A small sound classifier, trained from scratch.
Model: log mel input, arch tc_resnet, activation relu6, depths [2, 5, 2].
Training: adamw at rate 0.002, 34300 steps, batches of 128.
Data: trained on notes from a synthesiser with random patches, 56.2 epochs.
Rows from block 4 of a small sound classifier, named by matrix and row number. Rows with one number belong to one channel. Each number is 500 + 25 x the weight over its row's rms, rounded and kept within 0 to 999. All counts start at 0. Numbers have three digits each. After the name is the row's rms in percent of the matrix's.
Before each channel's rows are labels from the 100 clips, of 14976, where the channel reaches its highest value: "loudest" is the band of the loudest frequency at the time of the peak; "top examples" is what is common among them. Only what is clearly more common there than usual is listed. The data: notes from a synthesiser with random patches. In brackets: how many of the 100.
# convs0: first width-7 conv (model.blocks.4.convs.0.weight, 288x288x7, standardized in use, each kernel summed), inputs 0-287
# convs1: second width-7 conv (model.blocks.4.convs.1.weight, 288x288x7, standardized in use, transposed, each kernel summed), outputs 0-287

loudest: 1000 to 2000 Hz (32)
top examples: filter wobble (77); pluck (53); filter: low-pass (46)
convs0.243 076:552477487492487465477499509509539503505509533524529522457505469442491498496497465548472527496521537550483504496462521550456473482528504534463482480546503535470514481511483485551527477490493520476472460485421478548501535497512463533532524477481513444490487470471470476508512496485509516448497460544465517476497525515444544446503494471495474506476538489523499501475469478501510502479528510518482493473534516499502457510508483512477534465513484505542475510542506518491475540492458531487489456481483515513498510477507448514521514486472477516483470520497470510528492513508482537564538489481519487541512493474510487531517491481520526478505520472531475544508505501477487515504488488530519446493540517504517483512490515490482485518526512492506492502515537508483512531506510530491478509484481481540441499502497515515498490490508470511535531480494473545464503521520502521511
convs1.243 090:499466483531519523494514489441476559500528487501475489494491535484472494469497528476477489557487502472512481449479513502479469477498455451509491506485442502463468494510508517478511470477495496511484501517505476465494498493516484489497468498483506539469532530511508502461474473510498459496504465462476501455505505522500548461474526519506493522519527491514484467467528493532478451533536475447504500502485509478517488490528518506494488513470500496462481509476515506514515479453469455505498525529477493497458501469505514492460507480499450491496489487454469500496477472521516494497467467454495500471440496500566490464528480497493517439463446478462537500518498456496533510494521451548511521512478488500504475549470491555477540499460538535527520530478470558483516518513488476511510506513462489495515513480509498475501477505478507480536503473474519478512459493501517497521

loudest: 250 to 500 Hz (35)
top examples: pluck (60); hard sync (37)
convs0.224 102:544518539483499517482533501504523487466534498493479500507487519488488535492521543462480495498535540504492504462556454548496478493476486527510481489511519494578512488476507490504501526534521466495474481463531504486487511468504515503499508522459511517478495485538481503507533505508514481471514469532429536441510442559528532460522509489483543478490521518497547509473501501538507480480517488484520517453505535461522520504527505484526530522482516488487523467529525458536497488500499537489486506465478500507501454532517446539509487484462510454486521504522523524508481438478519512519514456510482488515526517497541529485495486489495542500501535510520479473508515519494544516495516526492452485519509485533509467483467482476471528508506508495505528514506495518484459490471508506472512448488505457429451537485506509469472489494483522514501462488471517488463488509476496522478
convs1.224 095:501524491472509486549482535433515477514523488511498486544496506528491503513479499501491506487501511506537540503492518500473518447467509493509516515493498472529487521515524507489490452476502523512530521541467517533456437471538447508532497517491474518467494480525486511488491530471454457512482517468526513498459521464527523485546500538500492492422547523530475509491465514519542518538482516494495508487504525525526499487576511479495510492511496488480470534496479522538526522420484501483507532479464493524497498528398459477487505485527429502493470523490508492473515469490485487482522491468497509511512500494500529518519525484524428509515508431509508526490514518513499499501514475478492492511496498504523505514539484505499468495517522497525521491489497533479499506498463495497500515485462520494540494479466518464470476496470476462503504490537483529523489497516479477499

loudest: 4000 to 8000 Hz (70)
top examples: noise (70); notch (42); filter closing (40)
convs0.136 107:465547497495542492482455493524502524494498480493504467449541507465535503508497499533479468504510523473512503472527500495494473483466475537495482494513479523500472527523527519523482499484506507525507494442491494484484500525519508538458479452516492499453466517519525508488476499517496476521483507512470499499453494498441504495516492490507540506443490468489472459490507513488487468510500439494535472501491462504446516499460505508530494518535489547455465495534454529531489536448514490488522515505497548528443514481507529472501511518535498490489487523520501504519500484496504509551461508508505475525498519557499518448503541547492518515517473508516516470491557472514464484505484528547503519516510525531500471523496494517542477501527479510465514459464499473528492497527515516466543505486524413454507457477485457537504485479495516487522522510509522507495475501504487534495
convs1.136 109:490455454464525464485451492498478515495464508484482441504479488499520517468476499520508479463542529486507514489499519508498485494479485502432492459520498528509496445492491495488480481493509499479484489491528513516516507469490494480476517500554441489478505494543542459518525546475538517517518511538499523510500521491479490522529511495521477458473495499488541479517481497498481529496480525534494529488534489481509498459502452484514457498474513507521465515527529504548529507532561530504506490482531500500535520542503517556562516523488529550513521495497518499469522526507526506494498489490484536483492506498486500478486475508476526496508517482481524501490502510468430499453453502494456495486507494501511496515506498490497460451462451482491488489483501445507474480463477491458500453486488432474518475497467515488462484484497487515520471485471479479426506443487503501479

loudest: 1000 to 2000 Hz (30)
top examples: text has "pass" (94); pluck (68); filter wobble (48)
convs0.277 095:521504496514514516481501548514505469495490504501489491503493515487499497500487544535503541493486496517450490440549479547544526497498490515537519560499496461521494485518480444522459507490502464477468469478517477539510513494516476492512509484533493461509470479480524487490545513487540499446486456525490515445516519494491469491469517493537488496439491495505513530500455448458499501504476499514441514488502499521491482480489515491483533489516490476495511488491471501488492500509483500498482522532514441512486477504470508533473492496482532455463531489499515507529496494491507539515530475520533518501509524525495520535473509438484506505488492487514501472533492493561542541475511539498560488485539498491575490499529508479521514533555520484469491527478534533551557488500474508476501522514487510505501459490489498498469503493525519482479481475430474491495472479464520466496
convs1.277 085:484503514512513520482516461491481476551514477529509458514464502486517467484509495514512506525512492512488503562527478462505521484512499458517523475466460521544563514507498518526502505437492493511520470523493568519487511542484511516500523505524512475513506538526511517498522531481492499456532468534530513517544525512531512475471494471501510508517516502504524484501488511500463484517513505476513499474454512468519549527487512464483504501485453531475506471534492511499493486452511504544504481494511522495513470496538495473514504532462515536546485510507477538474495481502531540491494502527444482483485490490479493498468463549562468517505476473520510428492539549512541487557558475527482514527505478517463502523487513574489483509491501511509519527485495517488514467523488484528522478468489450499459492509502500479489487503467468479515504484507521490506478487491474435540

loudest: 250 to 500 Hz (35)
top examples: pluck (61); filter wobble (42)
convs0.285 086:488497503493480469515531510491486501501507498519508468510550497513508535450499522474543497503535465505499513473463513514466520470511495515480532516463528541482465478481524522457542514499497571530488475473509521508501485485526492482508523523482531559510491482506531524453487461500487497490510481472457450451459503548509493492480546472432538483510495484489501482496535509484498506527533520453506477485500491498521507475516534506472562511543517536529472463452539500483498505498525445509535538511562526494451476476539496483518469466466510486448489495500504535539510491495511519537514514498529534478451516505528513504525522505536498530509498511504524499491470527489499547465478526497480534502483549493516510482484516480499480503541516446478525461487514491474453505490509517518509460494483485481470515473532484500498487486501472505506503458486521505527470489514517470518
convs1.285 095:454490474465543484432459556531474473468476512496464503485426507489505513531449490482505542529507488500452475513475524520464514466468505519526491536486489494504499480443492523495497506508461452506499545522515531486550506441501502512499552478496513483478467479472483508489481494507526488509533500489510537493527534482470498486517453488478489489486489492545461539467550529482492512534467532504530483470512505512496490491489469470477530515494519463490481508463522500473489477464478503430464519499446488514496513490544531505476510482505486508491505518501485508492491447506516532482502471528479524506531513528491521501490422474463474480535496524505507509508489517480519465483476490481498477475483492505490482538481445476509507494473464469514470483472478501501486449508481519474495496497488528499512518455506498503483506473501511488510501555498478475553460509487513494481

loudest: 4000 to 8000 Hz (54)
top examples: notch (40); noise (38)
convs0.1 100:472537447494513473505507479516506496468536450486454501476527553488501533546510504502483458491547499467491462489485518527503539463490454584504521519563455474471512496459542512504474472485500477516530476467528487496523508505506520463506492515463519508491461529496496506476495483487482452480526456500475487461510469515490581496497486471500529499497512538520484481519500529483514462522489489478507500517454478483530492471495488493483485486517488510498478503553483497532441522522456493455496520512514537514491481487517494502475507473497488502517508535466481493554531502490485485538515512524498482532529496523492485540497561521516487532491531476480512452506511485512535511529491525487503482534531457481500479520447494516512489486521483494504485448529502496504499491502508482469497506473538472468478490465509496545476456497492554493497521483501541516484513511465510467506
convs1.1 098:505492518512472511480452435478487497496476506511521485530512495546502525504473522490505494501526524499460543471473462466502520470516510501446504502474527505484483487473457466475450505455500480467500483467452519522463448489464510474508486482485459456506472504496483446496493486476499527495481536485503472492447495483494503485499516471482501495513467535492518500495504496495487499517465516508422521495548495467512504510530507451497478454470514509507459513522508502524509501499544489481501518431535488485523491533524513535531513486519535532446483508503484502484479412481500524477484507498489504506509493457496505494476470469438465529495470504517511489508510528461477492497478482477487444467500501471487502483533503486505486502500486512516506486469419483508480476449516528471485485515505463455509491476465527479485518518516483535514525530518464505496498475509503536469

loudest: 1000 to 2000 Hz (40)
top examples: filter wobble (72); pluck (64); filter: high-pass (42)
convs0.36 077:500504513511530528494492486537488505481553524528549492513483507490505489484503542538511525503511506508508555458555480527498492554513492468489509467492447493504498489523495502497471499492470499510483526510475491508498468466462503473480512520495503459518486525489497514527486498535458492511482404464445512492501513519450512502500479485512511477497507477508518499489437526522490479496468546504449463478454445453529539510479479494456513520480530482498523532490518509472462459501513476492471522519527498454490476511452498462476504497461490517476519505508522527536509510515514497483534456511481506470519506539488484493498518482511491505533508508523545530490528479514535487510489502459505504503524506527557449481509511489529429536513483505504513508501501506539514471476504548472513564529505520529505504512528528473511498461505445535493502523472498510506473495472482516468
convs1.36 085:505510533550514558531501462518534488522501488511546498515497502497531507533497487525506518540492526509529528548486526499496563464488508513507545496503505453532543517465470503556496503510489542526530478500499527505462493467503500486490502497527476471510467520446485492505551553448486454521542502510503461451544457525530514506472524503521488497479483494528463540501508520512477492495510525487515507494491513516507464492488509494468463478497466491480500490515521491513509493515507488455498494470489499489498446494536476547531532492486490522472473491510504475500479467459508461487479514466466485500481488462498463489544481494482484512489491494522474475512503540481524482588547516547510543496518504471479538501503531579460476497508511506493506520556466507505547506475491495499491534512520479480505474502508517534487472500500527503456517479496511511499496493475540513529

loudest: 250 to 500 Hz (36)
top examples: pluck (70); notch (53)
convs0.34 112:490498509473518519538507549505506512526494476516502534530495511486497477491514472509384495482496513526504499506493508511506501449483519497494499499409467500499483444510511447497487491490476516533518505528486514507505510484516500463486527562539420526532514483483472516481490505500511532538515479522485449488485512505518481517510489513492527510505516490465484514511488530498514505520457505517530460541493501536561488506490527497472518472525485479514532499448510465497539471475506514491513488469520528487503447474478499484471481468488410474526532535479503525508499508497493483521485500524507517517510522460510466484495481459479506498489521507483477523513472409477489478543481490530522511517511524520504513511492486508516488495518518513482498507506536487538541477530494497489467482517508496501453505485484505501531471480496502512506509516485440518436465501483509475482
convs1.34 109:548550517527530522495491512470535502475540536489489511493479507515468467463511531496440502552479469518477496465526455468497463534518504483543455473517514507475505463527496498497531505549500517463483493455509486489495504506511505504501494520483509466496452499488464522517486481497499505499507492473492521496517527495505506469471484508493506505525517509483516502496524488498482510504490512498471489510497505491433500498545507562492533490529468471492495482494476532453498479488492483484460518570520496501494441500522512498493533556525531511501532487492486513504493521496508554445489505521519465505510504473510537488482477485543540489508511514520522497508528421545495464496502455533513516495459517489487481558501531564450456518506543493454507528499547519480521515483468466499461466493492508501509503520504473514535510492473482483519496447497462471493481516481531479465

loudest: 1000 to 2000 Hz (38); 2000 to 4000 Hz (36)
top examples: harmonic FM (32); pitch class: G# (31)
convs0.279 109:512473493482496472493519578454498484498496478506456500526491519508510450459426506501496521464509488491497508530477521506494520490526511503524522517475485520482528510458531461498486494519501494437508479516520513514524533485486465501532519563539496511468531498492461470439521508505530476477529520494527533522498477467509473462487496507533507512510516522470524481460508460499477488492478491480459510487503498523512483528477551509510541470532471498507512482452507508506513464529482538524495565525504491486519478485481473480488508477497509471468532507533508510465534540475513510465508515495474520515482474511508544520469518499509493517480494453493510456484477519521539531473513493468505476515516532504527522471507472465483465518554531526479463503463491532526531482500492464484533496500495478461476497461462478432495485479461532466490512495466489519452522486488479489529
convs1.279 092:524548500507491510516513449483448475488473516499482491505468486463496465519488485509509477511475514508472459496496465499460473519537502477523473505485531492500487516527484505568511495475458451492505496533523502531513491507511498554499537481523494509537519535498553462450497521487526540466499484505523504510466535501485498496458475499544494476449494492488493514491491489512484517512513549503500505474517524478467498482504484459476437499492490520498490497551515538549528479522531507531489478489508488498509520513484469492563505546481491499490500483483562483473465475490548523508495513502535481467521458499474464480476445513525525484504528525496486465460477535546501470504492482510525509538484496535481513474527544524509462470494528461518528512489505486470495447452518517475523466440468481480469499484484492465491517483497476472457475500500500450491480479504494488500

loudest: 1000 to 2000 Hz (61)
top examples: pluck (56); resonance (39); harmonic FM (32)
convs0.88 102:551473498515485487517515553491443481508473505461488461493501477498505502477470474461491509505547432525537513496502526523517495503555486497520487519480473522510468478471524539501512537487446522477524478481486478538515513506522454488550519484517485523462509517516540518459500452491484529471515528488504503526466498479495492486506482483474538514512543502480522521519512506464519509499445471525498500491481471515479495461529508487490525522533493516510498519465513489491480554505479469512495556473530479552498498490515457500523543527505485467473502485500527521501517478463483497466502539492500507492488492517524527503534513492498508532496483511496541501454466492493510516480490487519481507468497536491517473497571516489522481493561486442484504475506459489521486512455476495502512467492481472474467520478462480544464498488520535472512501427486510487499496433506515542471
convs1.88 092:488499486499490482422489493513486462479490466508480506483423494459513451517474493481472478472472486496492495549518485528495540481504493496474535535502492542524498522509523543564531480492496499543515522487508513471535506537486523553487501464542539451497478496504516498499518539504482497517510493527523525511497508495486513485533469476494509431496529512473499507468477471500516511538490498497489512495488509451503522517503465477518488511487481559510475487514524526489503517525525491521506493526493501509523510501514527496514534467529481532513542491472506501566517472554473509482523524495504487466487492492480505530497473459505493492546515527499509485531460471487491532476503494475490502521488509468487470514460494490481501470440482474493521528458515488486520513478510496492542475470455485515510487489490501506443531509504519451487545510513593455484481461478455482511